python train.py --model="contrastive audio-text model" --spec_augment=false --win_length=400 --encoder_kernel_size=25 --text_encoder_norm="rmsnorm" --text_encoder_mlp_ratio=2.67 --text_encoder_parallel_block=false --text_encoder_inner_norm=false --adamw_weight_decay_other_params=0
Rows from block 4 of the audio encoder of a small contrastive audio-text model, named by matrix and row number. Rows with one number belong to one channel. Each number is 50 + 12 x the weight over its row's rms, rounded and kept within 0 to 99. All counts start at 0.
After each channel's rows are labels from the 100 clips, of 14848, where the channel reaches its highest value: "responds to" is what is common among them; "peak on" is the class under the peak. Only what is clearly more common there than usual is listed. The data: Morse code for random letters and digits, with fading, noise and interfering tones. In brackets: how many of the 100, against the usual share in percent.
# convs1: first pointwise conv (encoder.blocks.4.convs.1.weight, 144x112x1), inputs 0-111
# convs3: second pointwise conv (encoder.blocks.4.convs.3.weight, 144x144x1, transposed), outputs 0-143

convs1.139:40 42 51 33 37 27 51 53 49 52 73 45 39 28 45 45 54 59 27 20 33 60 50 53 32 48 58 53 48 71 41 59 77 61 68 57 34 52 75 38 36 38 43 52 70 31 58 50 49 48 54 42 63 35 34 63 59 53 59 34 50 47 63 42 40 49 47 46 49 61 72 53 50 53 56 57 33 47 32 62 44 49 40 72 56 50 55 57 41 60 41 40 56 48 43 39 69 26 76 52 62 53 40 47 53 67 36 47 37 34 42 52
convs3.139:16 44 50 52 55 47 43 40 47 45 45 23 59 31 55 53 42 55 56 44 57 62 51 54 62 57 39 33 60 44 45 35 47 44 49 45 41 33 40 58 55 60 49 63 21 55 46 34 32 21 66 46 36 44 50 55 60 68 42 70 68 64 69 62 51 45 36 25 53 42 32 65 48 65 48 28 37 57 42 38 65 48 29 40 46 68 53 48 57 49 47 55 59 68 56 18 62 38 65 49 37 63 54 60 52 75 44 42 43 31 38 55 36 40 36 55 38 63 36 52 56 53 62 57 42 58 44 53 73 37 74 47 65 54 49 51 49 49 52 54 53 32 64 45
responds to: speed: slow (87 vs 33.1); reverberation (55 vs 14.8); the character "a" (30 vs 12.9)
peak on: gap (74 vs 39.7)

convs1.11:60 50 78 43 55 59 59 39 40 66 49 59 43 50 31 71 22 45 41 35 43 57 51 42 51 34 49 53 41 58 54 47 64 53 60 55 46 27 66 51 34 45 63 59 35 48 59 42 72 36 41 47 61 42 31 59 52 23 68 27 52 62 63 41 35 49 61 59 68 67 38 70 65 61 41 56 49 45 57 52 53 36 37 71 66 68 50 64 22 48 56 51 41 53 60 61 62 46 44 59 54 52 57 51 21 55 49 52 63 57 43 50
convs3.11:20 54 40 51 69 56 59 47 55 47 40 64 39 49 45 35 52 46 58 38 35 45 37 49 45 53 53 50 58 68 47 53 49 52 60 43 44 63 41 42 76 49 64 73 76 56 71 47 60 40 35 53 42 46 65 39 65 47 46 34 57 25 45 40 63 55 54 53 36 56 68 49 64 48 41 49 61 55 60 58 41 54 58 62 75 62 52 52 60 16 44 46 63 62 55 68 42 59 34 63 65 51 41 61 35 46 77 71 44 23 33 44 42 39 52 49 43 27 55 57 32 59 41 70 54 56 31 60 39 51 59 52 56 67 47 49 55 41 45 64 82 48 44 39
responds to: speed: fast (79 vs 33.7); the character "y" (50 vs 12.2); reverberation (50 vs 14.8)
peak on: the character "y" (43 vs 2.3)

convs1.109:41 74 55 39 54 39 49 35 57 48 48 51 32 67 83 73 50 68 52 46 32 68 75 48 26 42 34 33 46 55 50 36 55 47 37 56 38 45 48 28 46 49 59 45 56 56 39 80 61 42 50 14 51 69 41 62 46 56 61 52 53 49 48 66 43 37 63 55 47 46 52 52 63 55 30 39 60 49 36 22 52 56 48 53 55 65 43 51 35 54 48 41 27 38 56 36 69 49 46 47 63 41 48 46 54 55 36 49 49 50 63 60
convs3.109:49 45 51 30 54 43 63 54 56 41 41 55 35 42 48 54 56 40 63 35 50 37 35 28 67 32 63 53 48 47 24 50 27 62 65 83 58 23 35 45 54 58 71 39 42 54 62 24 45 67 53 63 60 61 54 33 53 57 32 34 58 45 52 51 27 37 62 52 51 49 54 56 49 49 54 74 40 71 67 30 38 61 75 48 57 58 39 40 53 54 54 46 38 68 57 55 34 34 58 47 51 32 59 44 41 57 33 49 46 52 63 50 57 82 41 71 50 42 56 56 59 72 53 68 65 52 55 47 58 42 53 72 50 41 56 49 71 55 48 52 48 45 51 59
responds to: reverberation (79 vs 14.8); speed: slow (61 vs 33.1)
peak on: gap (96 vs 39.7)

convs1.110:60 41 25 63 54 52 63 86 46 48 61 44 53 48 71 64 55 72 50 49 57 40 59 49 27 32 63 57 49 47 32 31 46 54 76 58 41 51 51 35 44 40 44 61 44 32 30 69 63 44 59 61 48 61 60 20 39 58 31 56 46 53 57 47 46 31 37 63 52 51 45 67 47 56 35 57 59 58 54 34 41 33 49 36 57 56 44 50 44 43 39 45 56 61 39 48 22 63 54 39 54 49 32 44 52 74 49 45 55 50 74 43
convs3.110:44 46 19 45 33 53 63 38 49 57 53 44 63 59 37 43 39 55 40 75 43 65 52 41 50 48 55 46 45 67 48 83 66 62 40 58 37 55 55 28 48 68 31 39 69 56 41 41 54 68 39 62 39 28 59 34 47 67 47 39 50 52 38 35 66 40 63 42 41 42 73 56 61 66 61 61 34 59 49 69 67 44 46 22 58 50 33 33 50 52 41 50 29 38 40 34 30 41 38 61 56 47 55 48 40 41 57 43 46 42 46 42 57 57 52 48 51 61 49 68 34 48 43 46 45 25 31 45 54 52 45 25 71 59 44 52 68 63 48 44 32 47 56 54
responds to: speed: fast (99 vs 33.7); the character "h" (38 vs 12)
peak on: the character "h" (26 vs 1.2)

convs1.89:43 70 59 36 56 64 45 58 41 36 58 43 35 48 66 35 47 40 52 38 27 66 47 56 52 34 37 60 39 59 53 43 44 48 34 43 51 45 37 35 57 39 62 41 34 59 60 33 48 57 66 40 53 50 63 51 16 62 41 52 28 44 27 51 63 44 57 48 49 41 49 40 58 52 66 20 64 64 48 51 34 53 58 64 50 61 34 44 50 33 55 39 29 53 38 48 47 47 70 28 39 60 65 28 75 45 57 53 59 41 31 39
convs3.89:67 34 36 34 72 41 50 66 53 46 56 63 49 60 36 38 73 58 42 48 58 27 75 60 22 29 34 71 42 46 35 31 47 60 56 58 46 44 38 39 38 75 39 62 46 46 58 43 38 69 35 46 22 52 47 50 51 72 46 63 26 51 49 67 63 56 45 70 50 52 50 39 39 45 48 54 46 59 51 38 39 47 41 42 56 40 54 45 56 44 51 49 60 42 58 46 42 65 50 59 63 52 56 47 51 47 41 34 30 69 54 65 41 60 65 43 54 45 71 67 46 49 61 61 43 64 51 73 42 33 55 52 67 48 41 49 35 23 18 52 55 54 46 42
responds to: reverberation (82 vs 14.8)
peak on: gap (67 vs 39.7)

convs1.98:56 58 38 58 52 28 60 47 62 40 42 57 38 69 45 45 62 49 53 30 67 43 49 40 50 55 59 51 53 85 52 53 46 42 47 47 30 57 40 62 49 60 39 44 38 19 41 40 42 67 41 30 58 46 37 69 47 49 56 50 26 48 43 56 71 25 42 56 59 41 62 27 41 53 56 50 34 46 34 30 45 64 43 57 60 50 50 52 57 55 53 53 37 49 48 77 34 61 44 46 46 52 62 45 26 52 71 38 38 37 53 78
convs3.98:48 56 61 47 54 52 60 44 43 43 44 54 59 60 33 64 55 33 66 56 52 48 70 71 27 29 65 69 59 82 34 54 61 39 51 43 43 55 14 68 56 39 59 60 83 39 58 74 61 39 37 50 44 54 44 49 44 32 54 51 78 42 68 62 41 74 44 69 55 49 65 54 74 54 51 45 44 65 53 46 49 46 46 42 46 62 43 54 36 56 70 65 62 53 37 29 59 57 66 48 57 62 56 38 46 58 65 41 50 59 36 59 48 59 50 57 46 58 46 54 32 46 46 51 55 68 36 41 61 61 30 48 39 47 48 39 51 41 34 55 46 48 50 77
responds to: speed: slow (80 vs 33.1); reverberation (41 vs 14.8)
peak on: the character "k" (25 vs 1.5)

convs1.43:42 39 48 37 26 61 37 31 46 31 13 47 26 43 55 46 38 61 48 59 46 56 61 56 57 53 37 51 45 48 75 77 37 50 27 60 75 48 53 40 56 51 57 53 38 37 45 61 55 46 46 60 54 56 60 46 29 68 50 48 40 57 42 56 64 48 75 43 55 51 50 46 52 41 31 37 37 41 38 48 34 45 53 52 43 62 38 28 44 79 59 50 55 56 33 53 41 50 44 58 61 52 27 30 62 54 54 31 41 64 46 61
convs3.43:63 27 31 52 23 76 58 54 49 41 48 38 56 38 26 44 45 64 36 47 34 52 27 31 66 48 39 43 39 48 48 47 59 43 65 74 48 36 52 54 64 40 61 46 47 63 73 53 60 50 53 53 38 73 51 52 48 43 79 53 53 71 49 58 46 48 46 51 48 55 58 44 46 66 66 68 28 45 52 28 38 59 55 52 51 52 39 56 51 66 52 42 59 56 45 64 40 38 28 53 49 70 30 30 67 57 55 68 49 55 50 53 44 60 64 40 32 23 39 53 56 54 64 37 48 45 43 66 36 57 49 44 53 50 50 63 48 36 32 77 71 43 37 42
responds to: reverberation (53 vs 14.8)
peak on: gap (77 vs 39.7)

convs1.63:50 49 55 45 36 63 42 47 48 43 61 32 36 33 30 35 50 53 45 33 40 60 49 58 43 59 31 42 36 50 57 52 56 54 49 51 50 65 39 29 54 65 61 42 56 50 45 75 51 57 52 31 61 40 66 59 25 44 58 49 62 53 43 46 62 48 55 54 49 57 40 25 65 41 50 55 54 50 35 53 64 50 74 47 49 41 77 32 39 45 55 51 40 41 57 13 55 66 52 14 55 62 33 43 55 50 44 41 68 23 60 40
convs3.63:48 48 48 45 57 35 42 54 52 48 50 43 44 59 35 53 51 81 40 49 48 45 47 72 51 59 57 53 54 64 51 71 45 59 46 31 64 43 39 29 83 39 54 49 41 58 44 41 72 38 61 50 40 54 60 48 39 30 38 43 55 43 53 45 55 54 42 40 48 58 28 50 42 63 17 23 57 45 50 38 75 60 47 63 59 37 46 55 57 40 50 48 44 40 50 48 59 70 34 31 60 44 57 54 28 43 58 70 44 38 46 46 55 67 60 30 43 43 49 82 58 58 44 41 39 39 34 34 59 39 64 70 29 49 43 48 27 36 47 49 53 59 34 27
responds to: speed: slow (94 vs 33.1); reverberation (64 vs 14.8)
peak on: gap (84 vs 39.7)

convs1.36:41 66 51 40 62 66 40 56 37 39 31 47 37 69 61 65 71 49 29 48 54 40 57 57 46 38 43 53 53 36 58 44 51 61 54 35 44 46 43 58 44 48 50 42 48 44 40 33 53 38 57 54 47 41 43 50 44 68 45 59 61 60 36 48 72 73 42 66 46 49 80 23 39 10 19 50 37 48 56 29 40 37 57 45 53 49 32 46 55 62 64 39 60 50 40 36 59 23 58 60 48 50 66 56 37 51 60 40 45 42 41 38
convs3.36:30 47 24 39 41 40 39 65 53 56 56 59 42 34 49 50 41 52 49 54 48 44 59 50 51 24 66 55 75 52 51 44 33 59 54 64 53 51 54 48 40 40 37 43 65 46 61 47 64 59 57 51 44 56 35 52 71 55 46 57 36 38 41 44 61 51 53 50 67 35 67 53 55 61 66 62 55 43 75 39 63 41 44 49 65 59 50 52 54 50 41 76 53 27 44 31 67 44 50 58 69 43 59 48 59 60 52 43 48 55 57 57 69 43 40 46 49 45 82 58 57 11 75 57 36 29 44 46 56 53 45 71 66 89 63 44 39 54 39 34 42 40 51 40
responds to: reverberation (72 vs 14.8); clipping (26 vs 8.1)
peak on: gap (78 vs 39.7)

convs1.45:45 39 58 59 57 54 62 41 50 60 51 29 56 63 36 53 46 50 59 39 43 67 66 57 43 24 42 67 48 64 56 44 45 46 63 59 46 50 49 49 59 48 33 59 77 35 60 46 58 40 44 51 51 42 17 55 43 56 30 58 46 53 94 48 58 60 23 42 28 45 35 42 47 72 46 37 67 48 36 51 40 56 37 64 58 57 45 64 61 61 43 41 61 35 37 35 68 59 60 54 54 50 41 35 40 61 60 50 50 27 40 44
convs3.45:62 33 50 40 52 41 43 49 40 20 62 48 49 55 40 49 38 52 22 53 51 64 46 40 39 45 31 53 78 68 52 66 60 44 64 51 46 58 21 43 53 36 38 54 48 40 52 40 53 47 29 56 68 54 46 59 56 60 47 57 37 36 66 63 69 40 58 59 37 26 47 43 61 55 53 46 45 49 17 33 45 52 48 63 57 58 39 36 75 55 41 71 51 82 42 37 45 61 45 44 26 60 64 52 56 48 51 44 31 74 72 60 43 65 58 59 44 54 40 58 63 45 72 38 54 49 55 57 34 62 30 44 39 42 53 49 62 50 36 53 48 33 51 47
responds to: speed: slow (94 vs 33.1); reverberation (83 vs 14.8)
peak on: gap (82 vs 39.7)

convs1.80:42 32 50 48 75 35 67 39 47 44 37 46 53 61 55 53 61 47 46 53 62 67 65 67 31 56 34 51 56 58 53 51 52 35 56 46 38 55 30 33 41 65 42 59 40 48 47 42 46 66 59 59 64 57 38 52 42 73 51 39 45 35 40 54 50 56 42 35 74 42 56 47 44 50 48 57 51 59 20 67 58 51 47 38 61 65 53 46 48 72 66 47 63 77 58 49 33 20 55 49 62 60 70 49 58 77 53 55 77 42 59 68
convs3.80:52 51 30 61 47 52 48 50 50 57 33 42 41 39 45 61 60 51 55 54 45 36 70 64 48 33 58 48 28 45 26 37 36 34 40 46 51 60 53 44 38 38 35 35 47 57 39 53 61 24 29 41 51 26 43 46 39 41 69 45 55 35 34 46 47 54 26 46 50 30 24 48 57 57 45 63 61 41 38 52 64 39 35 51 28 54 45 60 17 57 45 34 32 31 48 45 66 41 35 31 59 32 39 46 46 58 47 37 52 53 44 50 47 55 33 37 44 54 47 66 31 47 32 41 50 59 42 39 49 57 47 64 25 84 52 40 41 48 28 48 45 62 46 48
responds to: reverberation (86 vs 14.8)
peak on: gap (82 vs 39.7)

convs1.72:38 57 48 46 51 49 78 34 41 38 62 70 66 61 56 49 49 54 45 57 59 47 45 47 41 37 54 60 50 47 76 43 62 44 29 55 60 66 51 57 57 61 75 33 60 55 50 41 51 62 65 27 47 62 71 39 54 41 65 38 63 64 66 50 64 37 66 29 44 54 66 57 54 79 40 46 45 22 35 60 64 52 66 57 53 64 41 50 53 40 44 57 57 49 45 63 60 47 43 35 42 51 44 80 54 50 48 45 70 55 48 76
convs3.72:61 28 54 58 46 39 64 76 67 60 28 46 70 47 57 47 62 47 42 47 49 61 19 41 23 36 55 15 50 48 51 46 52 57 48 34 40 27 54 61 49 52 58 55 71 46 43 53 43 51 42 46 71 63 40 48 26 37 61 40 47 43 64 22 39 45 41 63 56 63 59 40 72 42 61 44 53 38 50 31 42 48 55 66 46 51 47 43 39 37 40 34 32 60 38 50 48 53 56 62 51 50 44 53 40 61 30 35 32 40 51 60 62 49 39 41 73 48 63 66 58 56 52 31 27 68 49 45 33 58 45 57 51 47 47 35 47 65 37 41 60 46 71 45
responds to: speed: slow (70 vs 33.1); reverberation (58 vs 14.8); the character "l" (39 vs 12.8)
peak on: the character "l" (35 vs 1.6)

convs1.26:39 49 49 47 52 26 43 63 62 69 39 53 37 36 46 59 42 45 86 64 47 57 52 35 49 52 35 58 30 31 55 42 42 46 59 30 59 82 51 66 59 60 41 39 59 53 64 53 47 49 57 49 55 62 58 43 61 45 49 37 53 25 38 44 53 38 56 59 51 39 33 51 57 35 60 51 44 50 47 47 66 39 43 49 28 73 30 51 55 37 67 60 57 55 64 53 39 41 74 56 48 21 69 49 38 51 46 47 36 40 45 77
convs3.26:72 44 52 59 45 40 39 44 46 46 58 40 25 53 57 50 52 59 45 48 45 43 71 48 60 60 54 59 35 46 71 52 40 21 50 64 46 64 41 57 50 71 39 45 39 48 64 44 51 45 51 29 39 34 43 54 48 63 49 52 20 32 70 41 16 47 63 35 40 64 46 67 56 79 72 47 46 60 64 52 41 35 55 65 69 34 53 44 46 39 54 35 58 45 58 49 36 65 56 42 51 47 64 56 49 58 55 44 66 35 59 77 64 67 70 57 58 75 66 57 54 61 45 61 56 54 34 61 58 45 65 41 63 48 63 65 45 44 45 69 59 61 38 51
responds to: speed: fast (86 vs 33.7); reverberation (61 vs 14.8); the character "u" (40 vs 12.2); the character "a" (34 vs 12.9)
peak on: gap (84 vs 39.7)

convs1.74:44 70 49 55 39 77 27 44 57 49 45 43 55 60 51 45 60 65 52 42 55 51 45 41 50 40 48 41 34 65 59 63 47 56 52 55 68 74 46 62 60 48 41 36 42 61 51 50 57 53 34 69 24 50 53 59 34 41 62 30 59 44 55 52 54 35 55 48 74 78 37 58 41 51 64 42 63 42 51 44 34 42 50 73 52 40 73 36 45 63 48 61 67 66 62 64 75 57 39 40 40 67 43 34 23 55 57 40 68 62 52 40
convs3.74:41 42 48 53 67 39 23 39 43 36 56 71 32 57 42 45 53 42 61 64 50 36 48 67 63 54 41 44 44 51 51 70 56 44 39 57 44 74 54 63 40 41 26 74 54 45 35 43 48 54 36 62 48 42 63 46 62 54 58 25 43 51 41 43 52 40 44 55 38 46 33 52 53 35 50 57 49 33 53 29 61 47 38 41 59 65 64 40 56 58 38 40 38 65 59 44 65 44 39 47 77 37 78 45 36 65 25 49 46 47 59 39 42 23 42 43 37 46 53 44 28 43 49 73 77 61 37 34 66 72 62 44 42 49 42 49 51 52 39 73 54 39 47 44
responds to: speed: fast (84 vs 33.7); reverberation (58 vs 14.8); the character "x" (36 vs 12)
peak on: the character "x" (27 vs 1.9)

convs1.111:78 36 69 57 60 49 52 49 37 37 52 32 35 58 61 43 55 51 40 74 60 75 56 45 57 59 38 67 52 57 34 50 70 56 43 42 46 43 68 66 61 78 42 52 77 43 55 49 51 35 25 66 37 39 63 53 37 47 46 53 55 50 45 51 49 57 52 57 78 57 51 52 57 59 17 68 50 53 51 35 43 42 52 55 65 62 38 32 36 33 44 59 54 61 22 56 58 57 58 46 35 58 52 43 57 60 38 61 59 58 46 60
convs3.111:51 63 48 64 54 61 57 68 57 50 61 40 50 54 59 53 66 50 64 63 28 47 52 46 40 55 61 53 53 70 72 48 64 73 23 69 54 82 52 34 37 46 58 56 45 43 55 58 58 65 39 81 62 63 51 49 34 49 72 38 37 62 45 47 47 70 52 42 61 38 50 67 52 46 69 35 57 52 50 48 49 36 33 35 34 49 71 62 62 56 48 61 51 61 83 80 51 57 44 41 41 60 63 62 39 45 52 51 50 73 64 45 36 25 51 49 38 33 69 52 73 38 50 34 53 51 47 49 61 40 49 60 58 48 57 45 58 64 55 58 44 51 52 58
responds to: reverberation (84 vs 14.8)
peak on: gap (86 vs 39.7)

convs1.130:45 57 39 44 70 48 58 41 43 65 51 30 40 76 59 78 48 68 51 49 62 59 41 54 35 38 39 35 36 53 42 54 38 48 27 49 62 46 60 51 32 57 50 54 62 52 31 37 36 58 55 27 44 44 56 50 36 48 37 44 51 49 39 25 32 44 66 49 39 32 57 44 54 41 39 29 70 39 67 59 69 58 58 56 67 52 51 34 51 35 56 50 79 44 60 49 54 46 49 64 64 59 59 66 32 58 20 60 50 52 46 50
convs3.130:45 40 75 43 65 45 46 52 38 55 43 40 66 63 43 64 67 53 55 38 52 42 24 81 65 49 54 46 45 31 45 42 49 59 59 27 72 44 58 69 62 45 48 40 62 47 51 53 41 66 65 24 54 54 59 37 52 50 56 44 54 74 68 28 62 55 46 61 60 40 57 20 28 58 62 51 51 33 62 68 62 50 59 49 41 71 42 67 38 45 60 56 33 69 59 62 33 50 38 33 30 61 51 43 43 34 56 43 37 59 39 58 48 65 50 48 67 54 61 51 44 45 51 40 55 55 31 29 42 57 40 54 40 61 63 75 54 49 51 51 65 48 37 53
responds to: reverberation (80 vs 14.8)
peak on: gap (86 vs 39.7)

convs1.102:37 38 21 50 60 54 48 68 57 56 48 65 71 50 44 70 57 59 53 42 58 46 38 36 50 53 41 42 61 42 48 54 61 54 54 54 55 38 46 38 67 58 60 51 62 39 46 41 59 52 48 49 52 44 53 47 57 36 60 68 37 62 48 33 71 39 39 37 48 43 34 24 12 44 47 86 52 32 36 66 51 37 62 56 77 39 71 34 37 57 47 52 46 54 40 37 40 61 39 53 38 60 34 70 52 67 50 50 56 59 60 59
convs3.102:43 42 45 46 41 65 67 61 71 64 56 57 53 54 49 37 43 61 36 69 39 42 56 52 62 57 34 59 46 49 44 66 57 50 51 69 41 57 63 70 55 43 55 47 48 48 47 70 53 49 45 62 34 36 35 73 44 49 49 58 55 38 36 58 50 49 68 54 45 66 44 56 50 67 51 56 40 65 52 48 59 65 60 59 64 42 63 62 36 49 40 56 48 24 36 32 30 57 25 48 53 38 54 78 42 59 75 55 49 55 16 38 60 58 52 68 32 37 59 23 56 54 63 75 60 39 70 43 48 30 54 53 47 63 50 32 54 21 62 51 40 44 50 58
responds to: the character "e" (74 vs 13.7)
peak on: the character "e" (39 vs 0.2)

convs1.95:52 27 35 39 45 51 53 65 43 32 69 88 55 35 54 50 48 37 54 52 60 46 54 49 65 30 78 66 46 51 48 64 36 61 29 69 59 68 48 66 62 50 55 36 48 45 17 62 63 40 28 59 47 53 60 54 63 43 48 52 51 35 61 44 52 66 64 58 23 45 56 44 46 44 41 48 57 53 43 49 55 39 52 66 47 62 60 77 50 55 48 63 44 29 52 47 40 59 56 32 56 58 51 54 53 42 57 42 42 54 34 75
convs3.95:50 61 60 75 55 67 60 65 50 81 48 41 50 37 53 56 54 54 44 47 59 58 61 59 73 68 59 64 99 38 63 39 48 61 56 65 64 54 50 54 59 59 47 65 49 29 53 52 32 76 82 59 45 62 58 43 47 60 52 45 60 60 71 53 49 60 43 60 58 68 57 39 50 47 58 46 50 55 71 45 55 63 61 62 48 50 51 54 72 65 44 59 38 65 53 49 56 45 56 59 54 56 56 58 71 46 65 53 58 57 49 53 68 62 52 54 37 32 61 40 58 58 53 41 59 35 61 52 75 41 60 73 75 43 59 59 56 56 48 66 58 47 62 46
responds to: speed: slow (89 vs 33.1); reverberation (79 vs 14.8); the character "z" (30 vs 11.6)
peak on: the character "z" (25 vs 1.8)

convs1.48:54 68 57 38 31 48 55 64 49 50 25 37 51 50 38 59 33 46 47 43 41 61 64 50 61 39 57 57 35 65 54 53 27 35 40 46 39 45 59 60 71 42 71 39 66 59 54 61 52 45 71 33 30 41 35 43 59 63 55 54 55 73 56 61 52 51 47 65 41 67 45 81 45 40 43 44 58 55 49 47 71 59 48 42 63 53 72 55 62 45 39 64 58 19 64 47 44 66 43 53 53 59 46 37 36 39 56 49 51 59 46 15
convs3.48:39 41 60 50 48 41 70 40 25 78 50 44 69 49 39 58 59 64 32 53 46 44 41 63 68 36 61 44 44 51 39 50 43 48 52 28 60 65 55 47 62 51 52 55 46 46 60 46 45 62 70 37 45 55 41 56 40 57 51 62 31 52 43 59 29 67 43 45 46 51 53 35 40 45 59 40 49 50 44 41 36 73 38 25 40 50 31 53 51 51 42 61 21 61 37 38 68 63 45 58 48 26 61 56 54 33 46 45 67 41 42 54 33 50 34 28 38 76 59 57 44 52 39 47 60 49 69 66 49 54 24 45 43 11 52 55 69 53 45 56 66 57 36 57
responds to: speed: slow (97 vs 33.1); reverberation (78 vs 14.8)
peak on: gap (87 vs 39.7)

convs1.77:32 53 39 55 46 43 52 38 78 40 46 57 49 61 48 57 60 37 31 56 72 69 59 36 76 53 40 49 45 30 50 40 52 60 43 64 41 56 50 54 70 49 64 68 55 26 46 49 48 58 45 30 41 44 38 59 60 54 55 61 29 58 43 33 43 27 47 49 41 40 57 37 55 57 70 53 41 46 59 59 54 26 41 35 46 39 64 38 60 59 49 70 74 48 32 51 32 60 28 41 35 52 65 56 54 49 72 43 28 38 46 56
convs3.77:56 34 51 58 39 44 77 42 50 49 68 69 40 65 44 56 37 53 54 64 49 43 52 77 23 59 30 50 39 35 15 53 34 49 43 69 63 54 53 59 81 46 19 67 71 67 39 58 46 72 54 43 52 38 42 52 62 56 57 56 51 59 70 52 49 53 48 34 57 59 33 52 39 71 47 53 60 45 45 51 38 85 36 49 61 51 51 41 46 70 61 47 63 47 65 31 43 48 51 60 47 70 60 57 49 59 43 41 40 69 35 47 39 62 57 50 59 30 49 56 32 48 49 50 56 40 45 42 58 58 38 39 39 46 48 55 33 47 40 61 41 51 60 55
responds to: reverberation (97 vs 14.8); speed: fast (62 vs 33.7)
peak on: gap (83 vs 39.7)

convs1.61:40 46 61 38 41 37 40 44 39 42 50 39 21 47 58 53 47 53 32 44 60 62 67 54 55 43 70 52 67 67 52 58 55 35 71 44 65 65 75 71 63 52 53 82 44 56 46 38 33 33 54 52 40 47 70 52 29 44 50 48 60 59 49 36 37 58 18 47 41 27 40 45 36 49 35 54 57 53 44 40 70 48 56 49 41 57 36 28 45 52 51 60 29 48 44 43 47 25 61 28 52 47 41 54 51 60 50 42 61 64 58 47
convs3.61:68 74 21 30 45 31 65 49 68 58 60 56 34 58 53 47 25 42 50 52 70 49 61 50 38 52 46 78 50 44 22 67 55 65 69 38 50 39 44 59 44 38 46 57 58 44 49 32 61 48 39 71 51 37 54 67 60 53 39 40 50 30 36 30 39 54 39 54 56 67 62 68 46 54 36 65 47 42 22 44 51 41 51 55 54 53 53 56 57 33 64 27 32 27 54 43 54 57 44 53 46 66 60 60 39 55 47 42 47 51 41 64 44 39 43 74 63 43 45 44 64 62 35 52 58 45 26 37 57 39 64 57 43 56 46 53 59 66 50 65 59 46 70 43
responds to: reverberation (95 vs 14.8)
peak on: gap (83 vs 39.7)